config.toml
arch = "densenet"
dataset = "dashed paths with two dots that lie on the same path or on different ones"
crop_scale_min = 1
targets = ["dots"]
depths = [9, 9, 9, 9]
growth_rate = 16
label_smoothing = 0.1
loss = "cross_entropy"
lr = 0.0021
momentum = 0.9
nesterov = false
epochs = 2.1
final_lr_fraction = 0.1
weight_decay = 0.0
Rows from block 2, named by matrix and row number. Rows with one number belong to one channel. Each number is 128 + 24 x the weight over its row's rms, rounded and kept within 0 to 255. All counts start at 0. After the name is the row's rms in percent of the matrix's.
# conv1: bottleneck pointwise conv (model.blocks.2.conv1.weight, 64x128x1x1), inputs 0-127
# conv2: growth 3x3 conv (model.blocks.2.conv2.weight, 16x64x3x3, transposed), outputs 0-15, a 3x3 kernel for each
conv1.20 094 [114 121 132 162 191 149 100 187 177 173  72 147 154 103 112 122 123 124 123 159 110 115 153 124 111  99 133 125 147 105 108 115 157 108 136 124 101  87 122 128 117 112 117 119  86 139 151 118 129 104 138 116 141 146 128 100 121 118 146 164 134  85 133 140 131 125 154 148 150 125 173  77 146 142 136 116 132 139 114 171 123  98 142 139 125 129 132 135  70  85 145 132 123 101 106 111 128 132 108 122 141 127 160 140 133 118  93 147 118 106  75 106 109 103 139 125 133 130 103 158 115 149 107 170 103 138 168 190]
conv1.21 096 [ 96  78 135 172  85 150 125 109 135 139 133  99  63 105 145 117 125  91 105 113 114 134 162 146 123  88 122 136 144 114 121 105 120 120 129  99 138 111 140 135 163 126 124 146  85 178 108 125 119 113 140 112 147  92 140  73 153 136 142 149 134  96  74 102 147 125 106 132 149 154 179 105 110 134 129 119 119  98 175 106 109 123  91 134 150 111 142 118 121 111 145 113 160 173 161 123 122 157 137 122 120 110 117  91 138 152 109 115 100 141 128 157 123 101 167 152 115 121 119  89  85 132 140 103 135 158 121  88]
conv1.22 101 [122 141 108 146 125 143 107 139 157 120 124 162 107 114 125  82 109 143 148  96 171 119 125 166  92 146 113  93 135 137 170 120 140 154 137 138 147 110 142 121 124 132 131  99 165  99 166 168 117  98 123 114 170  99 187 158 119  90 148 109 130 160 162 117 154 158  96 162 124 145 153 128 132  91 108  90 125 108 128 127 138 109 149 132 121 142 129 103 115 115 119 125 148 145  83 110 134  69 127 133  87 142 128 144 134 132 169  84 130 108  84 156 137 155 107 197 117 112 128  90 112 106 118 118 107 127 123 100]
conv1.23 100 [155 174 130 144 173 122 100 117 100 119 125 193  86 108 100 143 145 127 165 117 119 116 141  87 110 105 146 107 152 133 139 107 122 119 120  81 120 156 169 118 115 130 131 139 123 142 141 146 121 105 137 172 104 131 120 157 105 106 153 133 100 130 111 131 111 114  79 129  85 138 109 135 111 126 116 177 122 104 156 106 181 151 134 112  93 143 117  79 112 136 127 160 130 132 102 171  91 118 110 152 144 142 127 184 142 161 155 171 133  95 133 131 107 105 108  87  92 140 103 141 130 129 122 151 134 123 123 167]
conv1.24 097 [151 143 125 149 124 164 111 113 134  73  93 161  99 158 120 148 142  98 157 100 102 111 151 101 143  81 159 137 138 171 102 142 114  80 128 100 122 113 134 146 152 125 142 152  93 113 134 142 129 127 125 111 156 121  75 129 106 107 132  75  92 120 125 111 154 110 141 154 175 159 145 104 114 138 102  77 143  90 137 103 133 114 129 109 154 144 145  94 138 144 123 108 120 103 127 143 121 128 129 119 168 143 118 111 156 112  65 162 131 147 144 114 155 106 105 126 120 127  99 112 133 127 160 132 119 134  83  68]
conv1.25 098 [107 111 129 149 123 140 138 131 101 144 163 108 135  77 113 149 142 155 136 175 132 153 120  91 133 128 156 118 131 108  90 126 133 110 160 130 114 132 108 110 109  99 135 175 173 163 137  85 100 132 135 148 143 106 129  99 169 122 136 151 118  92 165 142 131 114 138 114 124 124 115 132 117 134 131 112 109 109  82 160 152 121 109 139 108  93 122 122 132 103  96 118 101 138 104 173  96 148 125  79 135 193 124 106 131 125  86  93  63 146  85 133 141 177 115 130 147 109  95 112 134 104 145 134 113 100 167 136]
conv1.26 106 [123 129 140  95 149  78  87 126  96 120 116 115 132 148 141 132 167 124 129 119 131 100 118 108 109 172  84 118  91 153 107 109 118  88 153 146 120 139 101 146 133  85 161  94  80 109 167 117 156 120 128 119 100 131 126 104 160 144 162  99  82 131 153 160 108 148 160 156 104 121 149 142 108 117 118  99 157 116 155 112  99 135 190 120 140  83 105  92 118 116 155 134 118 177 166 111  89 133 128 149 140 135 132 104 127 130 144 124 167 119 106 107  83 115 127 113 136 102 131 111 133 130 100 176 137 116 129 102]
conv1.27 102 [143 126 131 115 135  77 126 167 102 148 122  87 125  89  81 119 152 119 118 117 197 116 101 140 128  98 135 110 137 142 127 128 109 150  92  91 127 139 151 142 133 155 137 144 108 117 120 121 113 150 104  88  89 111 125 114 105 138  91 116 167 125 137  99 125  89  82 151 133 135 141 137 100  77 111 115 134 160 140  95 118  98 137 114 137 141 163 114 129 156 136 124 131 106 141 134 160 149  77 153 129 102  79 170  73 117 142  96 142 165 103 117 121 118 148  99 107 123  82 116 110 139 110  94 128 167 127 133]
conv1.28 091 [123 105 121 107 119 129 116 152 112 131 140 149 134 180  94  86 119 135 139 154 174 102 114 129 136  68 101 119 121  69 131 182 170 146 142 125 114 105 109 109 125 111 106 101 115 122 123 123 130 120 123 146 192 147 147 129 128 113 107 152 131 134 122 115 134 133 158 117 140  79  72 182 122 147  95 114 120 185 140 113  97 108 141 125  85 131 167 166 130 128 145 156 107 145 172  83 172 142 119 101 142 146 123 140 104 117 125 114 128 144 107  94 140 147 129 127 107 103 124 153 142 137 144  87 130 115 120 139]
conv1.29 100 [128 132 120 100 111 153 162 119  99 122 113 146 179 126 145 118  91 129 143 123 101 140 128 146 149 109 114 103 156 118 166 118 114 136 131 135 148 163 127 123  90 106 145  95 131 195 149 133  96 118  99  92 119  92  93 125 149 128 134 130 117 151 122 157 118 121 138  94 106 142 116 182 147 120  88 157  94 101 104 138 178 122 133 118 146 153 132 148 160 161 164 121  94 151 140 172 146 128 163 105 147  78 144 124 120 123 136 163  80 127 103 161  94 114  86 146 160 129 113  83 114 108 120 146 128 115 144  99]
conv1.30 103 [112 151 118 122 123  98  79 137 153  92 121  73 126 165 143 100 110 125 152 146 159 146 159 118 124 138 152 150 142 101 148 119 131 108 125 142  89 104 154 127 123  85 134 122 149 147 120 124 147 121 101 130  97 146 169 119 102 149 125 117 127 148 124 108 131 183 145 128  94 105 119 108 110 111 127 112 125 124 142 128 140 134 156  90  72 142 158 111  89 132 149 136 112  99 134 160 138 133 149 203 108 121  92 144 134 103 144 121  95 124 121 109 113 114 168 187 133  79 103 116 130  83  84 106 170 142 142 133]
conv1.31 105 [116 138 104 120  98 137 205 106 119 130 145 160 160 155 101 134 130 117 112 140 185  96 156 103 134 122 137 138 122 125 166 106 112 121 122 104 155 114 132 140  66 135 111 173 115  73 160 112 146 128 150 129 134 116 165 141  88 137 155  89 119 124 134 152 128 133 147 170 107 150  89 142 160 131 181 135 144 143 143 174 106 145 120 102 104  67 129 156 138 135 134 120 120 117 114 124 131 121  86 139 114 167 115 154 138 138 145 101 162 145 122 155 111 146  95 128  95 152 123 132 129 131 130 171 159 106 140 131]
conv1.32 097 [120 108 106 144  80 141 101 108 122 106  76 123 148  75  95  79 136 147  94 127 145 118 116 109  87 134 111 121 129 162 140 162 147 121 122 110 152 133 131 184 154 118 100 124 141 105 132 112 149 139  96 145 119 114 101 125  92 118  92 119 129 126 141 108 124 182 139 134 131 168 111 134 132 151 114 142 195 143 139 107 123 137 119 168 152 129  82 121 161 178 142 127 127 123 160 109  97 130 164 142 152 113 140  98 136 134 127 109 112 104 128  96 126 122 132 146 150 139  92  86 112 107 130 112 131 112 192  86]
conv1.33 094 [137 131 109 119 156  99 175 112  94 110 154 138 123 100 125  94 139 111 155 118 123  98 135 130 129 114 163 122 126 103 154 105 135 135 115  80 142 158 147 117 124 146 121 155 166 128 110 128 143 117 100 125 155 140  96 128 130 101 144 139 122  90 110 117 152 144 132  90 139 124 113 137 135 101 115 142 106 160 100 167  94 115 145 121 113  99 127 126 119 109 134 150 108 151 110 118 122 124 106 159 141 138 106 255 110 132 137  96 153  90 119 136 134 119 153 131 107 121 112 152 165 107 124  80 117 164 177 123]
conv1.34 097 [118  82 126 133 110 111 108 117 139 100 108 157  80 127 121 119 110 131 125 166 116 112 118 119 109 123  94 156 133 140 123  61 165 114 133  99 107 154 128 132 177 107 126 127 117 167 127 119 117 124 105 121 136  92 125 119 129 116 157 128 112 145 113 127 153 154 133 127 136 131 113 151 157 160 132 172 140 127 138 116 151 122 145 103 134 154 119  94 148 109  93 167 182 157 148 191 149 117 165 131 132 124 114 115 124 179  83  82 159 105 111 152 157 152 108 105 146 100 154 112 116 122  84 120 139 175  85 155]
conv1.35 099 [101 115 145 138 100 115 136 141  79 148 125 115 105  83 144 155 103 119 112 128 153 156 160 145 180 133 104 131 109  98 146 137  91 137 121  93 154 158 154  95  99 117 108 163 130 146 107 129 138 104 117 121 137 146 176 135 123  94 141 122  87 144 103 155 111 113 158 111 116 135 138 151 137 144 120 193 102 121 138 101 118 137  86 101 138  76 138  93 133 125 124 123 121  87  91 133 112 162  86 110 116 107 117 185 129 170 112 117 128 116 143 135 110 123 121 110 122  93 151 136 145 141  86 166 144 183 138 143]
conv1.36 107 [113 105 160 152 106 148  97 149 107 118 146 130 150 139 121 131 175  99 137  93 133 124 146 132 130 108 144 133  96 115 148 108 149 125 137  96  85 106 107 122 126 139 136 131 140 144 145 130 118 138 144  98 140 141  92  84  76  81 161 124 101 107 167 131 129 114 112 140  99 125 136 160 181  67 130 132 124 149 165 122 101 134 123 128 113 149 117 135 112 141 151 165 116 114 156 137  91 116 107 144 132 189 115 120 130 144 111 139 132 170 144 118 141 142 136 145 130  42 176 174 136 159 135 109 114 169 145 145]
conv1.37 105 [170 145  99 109 128 108 159 156 164 135 109 157  96 201 124 167 144 137 114 145 102 126  94 132 206 176  88 150 146 125 139 107 155 136 107 149 107 132 110 115  98 112 136 117 152 146 131 107 124 113  98 151 128 126 132 121 101 134 140 148 111 130 135 131  82 154 109 151 119 103 135 131 155 121 121 154 134 119 158 166 101 127 147 111 131 118 164 123  72 122 118 109 133 114 135  96 174 121 177 161 121 109  92 155 111 127 142 159 122  84  97 121 135 132 145 105  77 143 144 142 127 139 135  95 130 130  93 121]
conv1.38 094 [142 107  79 124 158 118  72 114 128 129 109 170 164 182 102 162 120 131  97 123 184 132 126 127 127  76 180 109 138 109 147 137 125 118 183 143 102 158 133 135 129  97 160  91 144  93 183 103 113 161 160 137 108 164 118 146 114 125 122 156 146 157 144 121 111 129 146 134 125 121 135 126 136 136 100 120 119 145 107 126 158 135  96 148  83 133 148 137 145 140 153 139 125 133 109 124 118 150 146 119 131 139  85 153 162 129 112 156 119 133 138 113 121  96 130 160 126 109  95 138  66 112 114 144 120 106 180 136]
conv1.39 097 [135 123  95 151 152 166 157  85  99 156 135 164 111 130 109 122 148  99 107 126 120 158 136 107 144 123 179 160 133 125 134 145 139 156 157 128 142  85 112 153 155 113 130 160  94 126  94 100 142 141 118 107  88 120 109 102 134 159 157 109 127 105 170 167 137 130 139  74 115 144 142 129 154 108 145 113 130 111 115 150 156  80 133 125 125 127 141 154 102 139 127 111 136  79  99  95 144 172 165  64 115 139 103  97 159 111 138 159 150 126 129 152 115 127 101 107  96  97 145 130 117 128 147 120  93 103 126  80]
conv1.40 103 [150 120 131  87  91  58 165 141 122  95 113  89 119 130 134 133 126 132  71  99 129 101 150 112 150 142 123 121 117 177 168 123  80 142  91 118 172 125 118 142 147 163 122 155 132 135  68 128 101 108  86 122 165 123 126  86 114 108 127 123 107  97 133  90 137 197 131 104  79 102  89 119 103 103 106 139 132 152 115 116 144 133 154 126 148 152  97 144 147 123 111 131 141 121 111 123 138 159 140 105 115 121 133 107 116 130 112 137 146 139 139 140 110 129 175 126 125 102 113 101 116 131 141 149 171 133 117 104]
conv1.41 096 [115  87 120 133 148 122 114 109 124 181 139 146 149 127 126 141 122 117 105 116 117 126 145 172 134 109 134 158  82 171 108 139 151 117 108  96 104 141 146 148 121 147 147 155 124 128 107 112 166 167 159 129  99 166 130 118 153 141  92 147 142 131 138 157 135 110 173 120 114 101 148 113 147  97 146 138 116 102 103 135  91  56 170 111 104 163 139 124 129 123 105 123 166  65 141 120  95 111 128  82 117 152 149 124 154 123 149 110 109 134 134 113 101 143 121 117 101  74 179 121  91 155 106 130 122 114 118  94]
conv1.42 103 [107  98 125  86 124  94 112  99  93 152 108 124  91 140 144 169 132 113 135 177 131 196 135 119  92 158 136 161 106 146 144 109 118 150 147 124 140 169 130  94 172 118 125  99 122 159 156 154  92 110 124 136 127 103 143 151 123 135 139  79 119  91 111 112 133 148 118 159 167 100 122 130 143 163 141 102 143  96 103  90 123 121 154 125 106 111 153 158 133 114  93 149 151 146 109 129  98  97 165 102 147 104 112  88  95 142 151 113 193 138 110 131 111 126 156 117 115 154 114 113 129 108 123 117 133 114 123  89]
conv1.43 098 [131 130 130 113  89 137 153  82 141 106 172 178 105  64 126 139 124 145 108 115 136 117 121 172 106 134 132 119 155 132 122 132 125 161 109 109 113  84 108 116 131 123 138  92  95 141 167  88 171 129  93 137 165  88 121 134 134 123 139 128  97 152 120 161 141 143 158 106  77 144 140  95 145 122 151 143 107  94 113 119 150 128 125 107 137 100  97  91 137 112 135 149 139 125 148 112 147 131 208  85 134 150 128 141 157  83  91 126  88 139 138 151 136 159 120 107 127 150 126 153 147 109 116 115 118 107 155 134]
conv1.44 096 [113 150 154 170  92 124 115 157  94  99 128 156 121 160 135 133 138 130 118 113 111 143 148 113 120 174 169 144 109 135 124 133 119 108 144  66 164 134 149 147 149 127 117 146  88 128 122  88 119 129 106 143 134 166 108  85 131 109 137 140 126 118 120  91 137 150 121 163 161 105 131  81 127 113 153 111 111 150 153 120  98 102 149 121 118 116 124 119 114  95 142 141 133 173 188 113  96  94 159 113 156 128 113 179  86 100 133 106 128 107  97 144  91 112 124  83  98 102 104 114  85  85 131 125 121 155 134 145]
conv2.20 100 [131 130 112 104 107 125 104 147 143  93  74 179  93  95 136 101 127 130  91 137 126 137 126 124  88 157 139 140 131  97 167 131 134 124 135 159 177 130 144  79  98 183 102  77 117 122 123 109 158 132 121 158 167 165  90 142 129  94  74 129 100  94  98 132  81 114 139 153 132 130 140 117 175 165 157 120 129 154 113 154 126 111 108 127 126 144 124 102 119 105  63 111 149  89 121 119  99 131  99 114 143 127  94 157 120 127 169 128 105 118 111 136 108 128 138 117  92 119 116 134 139 117 123 122 159 168 136 118 128 161 159 138 145 142 155  97 111 142 143 109 118 107 107 111]
conv2.21 066 [114 100 143  89 143 148 159 153 147 123 103 119 107 125 116 113 120 117 126 154 151 111 108 131 118 149 153 130  96 115 123 138 130  92 145 141 116 124 139 135 132 126 110 119 129 111  81  96 133 176 126 165 154 144 133 159 138 110 147 128  68  86  89 109 108 146 128 128 131 123 151 127 133 113 108 133 110  94 137 149 100 129 122  80 117 149 126 157 147 119  79  95 157  96 184 137 163 142 134 134 138 145 149 133 177 137 169 122 142 179 115 139 102 122 163 130 152 126 150 122 143 108 179 164 135 148 132 115 150 123 124 148 109 125  92  90  76 106 117 179 101 199 144 105]
conv2.22 075 [157 109 170 149 110 110  90 103 136 110 123 141 103 153 164 139 132 132 108 128  94 174 141 106 124 137  84 114 132 140 161 137 176 153 139 173 122 111 144 153 109  71 127  90 144 127 166 160 143  95 107 142 149 114 123 147 130 128 156 112 118 127  81 112 142 126 109  98 163 108 137 119 149  80 120 183 138  91 157 108  99 137  97 123 121 109 142 119 133 127 121 164 130  82 118 100 107 125 101 138 124 121 135 132 154 111 179 134 117 104 122 128 129 131 123 131 126 163 152 149 126 184  94 142 155  92 161 117 128 125 152 123 132 114 100 167 194 160 133 105 165 130 117 123]
conv2.23 097 [ 94 119 103 127 113 140 150 131 152  71  94  93  94  83 128 108 113 150 108 138 179 162 154 162 133 113 149 108  95  98 127 103 126 123 107 143  95 154 137 125  97  68 109 148 109 127 112 138 153 127 141 136  95 133 101 110  91 106 142 137 103 124 134  99 122 122 112 116 101 117 131 143 131 119  56 133  97  88 126  82 120 115 130 144 144 145 133  96 165 116 131 148 116 134 143 125 138 127 119 131 156 155 133 165 154 155 148  98 153 143 123 152 158 171 168 151 125 150 109 165 125 123 113 153 149 101 136 191 128 138 175 137 125 131 107 137 140  89 123  99 104 165 157 136]
conv2.24 087 [122 100 128 108  78 108 155 123  86 101 138 148 143 128 132 146 116 121 148 122 119 102  86  95  95  68 108 156 128 170 152 128 183 106 123 146  77 128 152 113 134 168 110 118 108 153 173 131 155 100 113 130 141 144 125  78 132 142 132 128 102 153 145  92 118 148 106 109 164 153 142 178 163 146 138 159 135 116 149 107 143 120 140 179 149 133 104 115 128 116 134 128 161 134 159 120 127 158 147 141 129 114 120 103 100 116 143 131 145  88 100 127 141  91 121 107 122  74  86 127  91 152 106 112 101 152 119 108 114  88  99 131 102  96  85 109 111 123  99 108 135 118 119 143]
conv2.25 094 [146  83 138 160  70 100 153 142 119 173  99 153 136 132 110 137 154 122 110 126 123 126 140 127 128 113 103 122 101 111 137 118 102  84 123 127 117 137 154 118 113 120 154 115 105 152  94 131 137 121 138 135 145 125 159 122 138 102 115 136  92 107 107 142 118 139 131 134  71 133 149  98 130 136 130 112 105  74  94  85  92 122 137 141 161 156 163 153 141 136 116 113 170 119 125 188 126  78 122  61 147 172 152 132 146  99 100 115 116 139 146 148 168 115 113 124 130 135 173 132 157 147 111 125 123 120 122 165 138 109 163 192 117 123 175 148 144 112  98 103 146 101 114 110]
conv2.26 091 [167 123 145 126 141 105 137 135 113 103 118 109 155 129 143 126 146 105 101 159 144  98 113  97  95  99  91 125  92 104 110  91 148  95  95 145 130 145 111 111 158 120 110 108 158 130  98  92 135 164 109 117 147 158 145 174 187 144 118 112 160  96 159 110 110 149 129 150 121 109 129 141 114 151 114 178 104 107 107  92 149 143 154 111 119 119 101 120 112 164 181 126 148 150 162 147 147 163 124 107 116  90  98  81 100 128 135  92 168 118 105 163 128 109 172 125 110 123 118 117 122 133 133 146 145 162 163 156 133 128 134 114  83 132 144  91 135 142 150  90 169 117 140 140]
conv2.27 075 [128 105 102 103 109 100 113  96 132 108 122 161 127  97 135 148 123 134  84  96  97 117 128  91 141 129  94 125 114 126 130 129 119 144  92 136 103  90  98 126  99  83  81 111 122 121 118 128 103 135 112 111 125 127 139 107 135 149 158 116 128 115 126  86 112 131 111 133 156 118 136 139  85  71  71 102 138 170 192 183 119 127 142 154 110 138  95 153  74 140 110 124 120 159 131 121 153 135 136 188 162 161 150 172 150 129 148 160 181 151 130 140 122 124 129 133 118 156 126  57 126 146 129 143 123 105 147 116 107 134 126 120 110 117 134 108 100 129 127 133 153 102 148 138]
conv2.28 110 [127 166 111  99 154 155 103 140 150 132  55 114 127 134 156 172 147 158 103 102 112  91 108 108 122 119 125 128 102 123 104 143 164 106 137 179 123 135 170 153  87 150 139 128 142 162 155 143 130 117 132 129  94  93  88 107 115 121 143 105 107 112 122  93  95 107 135 125 114 133 129 134 119 140 109 103 111 148 174 159 103 126 146  92 142 139 147 117 160 115 118 125 111 116  99 103  85 108 103 125 149 129  97 113 128 124  90 136 132 118 199 163 128 157 120 137 134 124 125  90  99  95 114 104  79  98 120 134 128 146 134 169 151 121 135  79 152 157 161 152 138 122 142 163]
conv2.29 110 [135 117 120 120 108 142 174 168 148 138 107  80 150 149 107 148 106 117 134 165 163 104 138 158 111 113 111  98 104 117 114 114 100 142 157  87 109  93 100 106 148 109 132 102 100 145 167 147 134 139 125 125 114 112 118 135 106 112 114 129 101  97 159 124 160 133  89 159 156  87 131 140 173 178 151 155 142 135 109 131 108 144 146 164 142 146 200 104 130 126 113 125 124 112 117 143 104 126 108 102 103 157 112 107 150 108 118 124 128 168 139 120 193 169 134 134 161 145 117 107 153 137 109 148 106 114 129 134 156  95 158 183  95 174 170 127 129 115 133 132 115 119 121 103]
conv2.30 095 [104 136 112 112 143 137 152 131 178  82 112 112 133 127 111 111 114 165 120 161  78 126 159 115 138 140 111 148 123 147 143 142 119 166 125 166 114  82 123 115 128  74 146 130  89 119 114 103 114  96 106  90 110 149 106 123  93 130  93 106 178 133 108 101 126 137  98 137 155 103 136 164 135 146  93 125 163  99 183 129 168 129 117 124 102 132 109 158  92 165 151 171 104 153 170 108 126 122  87 158 126 131 129 151 121 173  96 127 163 143 160 157 153 132 167 135 160 140 105 100 120 143 106 120 147 133 117 103  92 111 130 122 138 111 113 132 126 179 109 127 110 126 110 149]
conv2.31 108 [ 89 164 148 137 179 170 107 137 169 137 127 117 132 122 150 144 133 114 110 106 115 140 130 113 125  99 109 130 128 184 120 151 181 149 170 185 131 149 166 113 109 125 130 147 137 137  80  93 172 158 146 165 107  98 122 120 142 105 124 115 107 133 105 155 167 124 173 143 157 155 106 115 124 123  95 115 125 156 127 128 163 142 150  94  99 123 112  86 111 112 119 190 134 114 165 104 130 133 100 132 202  95 118 111 116 137 133 117 103 119 158  96 103 115 120 105 125 134  99 136 111 121 125 132 122 146 166 134 137 150 129 109 122 138 118 120 131  96  91 120 142 101  89 129]
conv2.32 109 [161 127 126  96 117 101 157 136 124 140 101  88 149 125 138 160 142 139 111 102 179 115 123 116 141  99  86 127 100 135 121  65 108 143  77 135  94 134 106 123 121 150 152 130 135 142 157 133 105 113 117 137 151 123 161 118 121 138 114 116 130 143 179 114 144 129 110 147 157 109 109 148 194 101  99 137 114 115 119 141 106 140 165 180 128 137 194 123 126 146 117 106 191 105  82 123 126 105 112 146 121  97 127 122 100 131 139 131 149 145  91 132 148 103 143 125 151 126 129 153 122 105 174  84 120 124 130 164 139 127 187 149 136 163 147 120 102 161 120 149 160 113 104 137]
conv2.33 143 [154 117 112 120 112 162  95 101 167  92  88 142  92 115 159 119 160 168 122 133 162 105 112 133  80 103 126 134 119  87 150 134  82 138 125 116 144 120 160 138 107 129 125 128 136 128 126 156 111 137 145 101  72 125 108 116 134 155 145 110 135 162 137 138 101  81 105  91  91 111 127 122 117 111 103 149 142 108 153 157 103 160 135 124 169 123 145 143 163 153  97 122 121 130 134 137 121 126 102 128 132 118 104  96  87  77 105 126 100 114 147 110 121 164 147 154 141 102 123  92 113 111 119  92  85 108 150 134 120 150 118  49 162 136  77 126 111 110 107 112 106 105 128 116]
conv2.34 099 [141 127 144 128 123  88 164  94 105 158 167 117 182 133 103 164 164 127 104 112 122 102 128 116 120 142  94 132  97 138 144 118  81 130 119 102 124 128  79 112 102  87 103 100 152 138 146  92 186 167 118 196 135 137  76 140 118 111 139 138 107 123 108 104 153 119 144 173 104 117 164 130 141 128 130 122 133  90 110 108 138 145 145 155 127 147 161 126 128 156 103 120 132  98 131 124 130 151 134 102 118 147 135 145 156 148  91 102 143 143  93 126 164 125 143 138 142 113 132  99 168  97 140 148  94 114 122 118 123  94 158 139  74 171 126 182 153 126 115 134 125 116 113 114]
conv2.35 090 [101 131 121 104  97 127 102 126 174 115  95  99 148 113  94 144 148 165 130 151 166 114 141 176 130  71 126 137 120  87 143 116 109 124 104  94 132  85  61 108 116 148  91 136 134 108 102 105 169 125 100 165 104 128  97 116 138 102 118 168 134 160 141 142 102 116 146 101 130  95  90 119 110 120 112 115 152  83 138 115 121 128 139 156 144 151 181 138 151 172 111  84 131 120 141 124 109 108 130 123 142 141 146  86 117 121 100 115  82 100 128  74 141 129 163 135 165 138  86 145 125 126 132 137 119 122 110 154 128  89 136 114 127 157  95 140 142 128 136 135 128 163 132 114]
conv2.36 107 [181 109  89 140 114 150  95 105  77 134 102 168 115  91 131 118 109 178 108 148 108  87 119 116 108 112 111 108 134 133 128 148 137 106 113 126  90  68 121 143 111 118 170 154  91 173 116 109 171  93  91 127  80 115 138 128 136 138 154 125 121 151 127 169 114 115 160 127 131 115 148 161 154 115 106 124 129 117 131 146 121 130 163 111 124 145 136  99 139 116  89 155 174 100 156 111 120  81  81  91  91 145 143 106  94 110 124 138 146 156 100 107 128 123 129 132  98 127 147 106  95 100 127 120  94 108 147 124 116 144 134 122 116 129 125 114  89 117 128  79 106 103 112 133]
conv2.37 124 [ 87 134 166 119 136 167 135 161 161 106 108 108 154 157 127 157 158 177 120 193 139 105 171 128  92 162 149 144 125 128 129 125 150 102 156 141 163  79 154 103 127 107 111 111  93 134 132 117 123 164 163 130 151 114 140  97 112 175 155  78 144 127 103  57  97 130  98 125 157 140 154 161 118 120 132 117 121 116 112 129 171 145 121 133 142 116 169 111 147 163 133 145  90 120 114 117 125 138 128 116 124 157 150 116 104 146 145  97 141 123  94 154 137 107 142 139  82  98 120 118 125 129 121 115 124 104 137 146 182 120 130 155 139 125  90 122 121 141  90 119 138 130  90 131]
conv2.38 113 [122 118 123 128 147 144 131 166 141 140  78  82 132  98 128 136 110 129 125 159 134 147 153 131 141 156 145 110 100 123 107 140 129 155 114 182 115 115 130 114 153 109 138 105  72 146 125 120 128 121  95 141 122 148 116 111 102  73 114 142 110  94 113 131 130 122 124 176 158  99 170 161 175 121 120 139 116  74  93 109 103 110 145 173  93 134 158  98  73 125 105 163 149 103 126 152  84 109 102  95 119 125 113 121 109 118 116 133 123 128 176  95 116 139 104 106 128 102 109 114 105  83 115 106 126 122 147 162 126 144 146 160 131 157 122 111  98  92 110 104  98  87  96 127]
conv2.39 080 [ 73 127 124 158 137 114 144 155  99 137 135 126 174 154  93 150 121 161 160 102 108 129 114 128 134 108 148 146 124 137 106 136 146 131 136 149 107 133  91 140  97 105 147 142 114 117 144 128  92 168 117  98 103 128 127 100  85 120 146 152 108 153 161 124 183 133 142 138 125 118 137 107 109 109 105 106  96 125 129 184 154 151 176 168 137 128 115 141 115 139 124 183 153 102 160 118 118 115 112 144 127 115 140 123 118 170 178 110 128 148 150 162 145 160  98 156 133 118 155 136 163 142 124  79 128 117 100 139 108  91  98 116  81 133 132 134  75 143 139 130 123  71 130 173]
conv2.40 101 [123 145 116 123 149 156 132 131 132 105 135 121 115  98 115 168 141  92 143 147 106  83  97 113 105 114  76  84  87 150 141  93 156 168 133 151 145 115 150  85 143 156  79 159 194 120 120 112 171 124 137 132  89  97 109 101 118 167 119 123 101  96 123 112 144 158 140 138 128 126 142 152 151 104  96  87  89 144 126 140 113 114 108 136 119 147 134 132 153 142 142 115 168 157 133 109 128 125 132 114 134 143  88 105 128 126 106 128 179 121 134 140 138 176 107 130 160  92 162 139 111 122 156 101 120 131 168 148 118  98 164 157 128 127 143  93 122 151 117 132 181 114 138 161]
conv2.41 091 [122 157 131 128 105  98 115 122 136 132 133 125 131  97 121 108 140 131 144 169 126 142 158 167 124 151 157 113 142 155 129 168 166 141 121 118 150 151 152 146  88 114 124 137 102  76 120 147 146 112 112 127 125 124 136 128 112 109 127  74 151  93 123 106 153 164 135 148 142  82 108 131 132 120 138 133 114 109 105 174 142 180 167 189 132 120 130 114 108 148 127 175 137 118 120  92  84 108  88  92 135 115 138 121  75 140 184 100  88  77  98 147  99 109  79 139 138 119  91  79 130 126 101 101 115 130 140 114 129 146 158 132 139 144 130 137  95 133 156 111 116 100 138 123]
conv2.42 086 [134 135 143 135 128 132 160 122 128 147 219 116 141 185 131 143 117 106 137 147 135 118 150 149 103 166 158 130 101 136 188 111 148 124 134 141 117  81  82 135 107 107 131 136 128  97 126 101 111 142 125 158 151 108 127 155  96 126 111 114 108 154  96 161 136 171 124 178 125 128 122 107  93 149 140 165 156 107 147 115 149  86 105 126 146 122 158 126 116 140 114 119 133 110 100 110 125 110 187 144 120 107 130 131 120 134 111 136 137 120 102 103 125 189 128 152 163 169 156 141 165 129 123 153 111  97 129 164 148 101 157 174 128 149 134 157 148 162 138 120 138 143 153 103]
conv2.43 085 [106  90 109 123 100 116 142 115 147 118 108 123  79 124 144 104 138 132 128 125 121 148 137 117 126 146 151  62  92 143 138 198 110 125 154 162 136 133 178 127 126 140 108  89 143 101 141 143 134 137 184 150 161  94 109 135 134 149 112 138 168 161 144 131 152 123 114  81 134 143 124 124 100  91 120 109 158 163  88 136 168 131 173 124 120 125 144 145 120 133  92 162 129 145 174 132 122 156 131 120  86 118 135 127 105 136 145 112 141 134 119 155 134  98 127  95  89 101  88  87  82 145 138 101 147 101 155 104 128 157  99 137 125 118 101 100 103 185 133 121 140 130 122 125]
conv2.44 090 [136 142  87 104 176 104 167 161 173 106 125 112 169 128 141 133 154 142 100 119 129  90 132 151 125 135 138 112 131 137  90 114 151  86 105 170 122 134 139 114 107 115  82 128  96  95 125 166 102 151 153 126 192 147 129  87 126 146 116 111 165  94 103 120 105 180 112 116 140  84 100 141 134 134  95 114 108 118 151 111 134 105 110 136 122 106 144 108 107 103 116 167 127 122 133 114 107 135 133 137 110 143 106  88 106 179 120 110  96 140 151 135 139 176 164 186 131 119 148 136 137 129 158 130 122 134 140 150 147 154 150 129 128 117 139 115  85 159 181 127 131 146 106  97]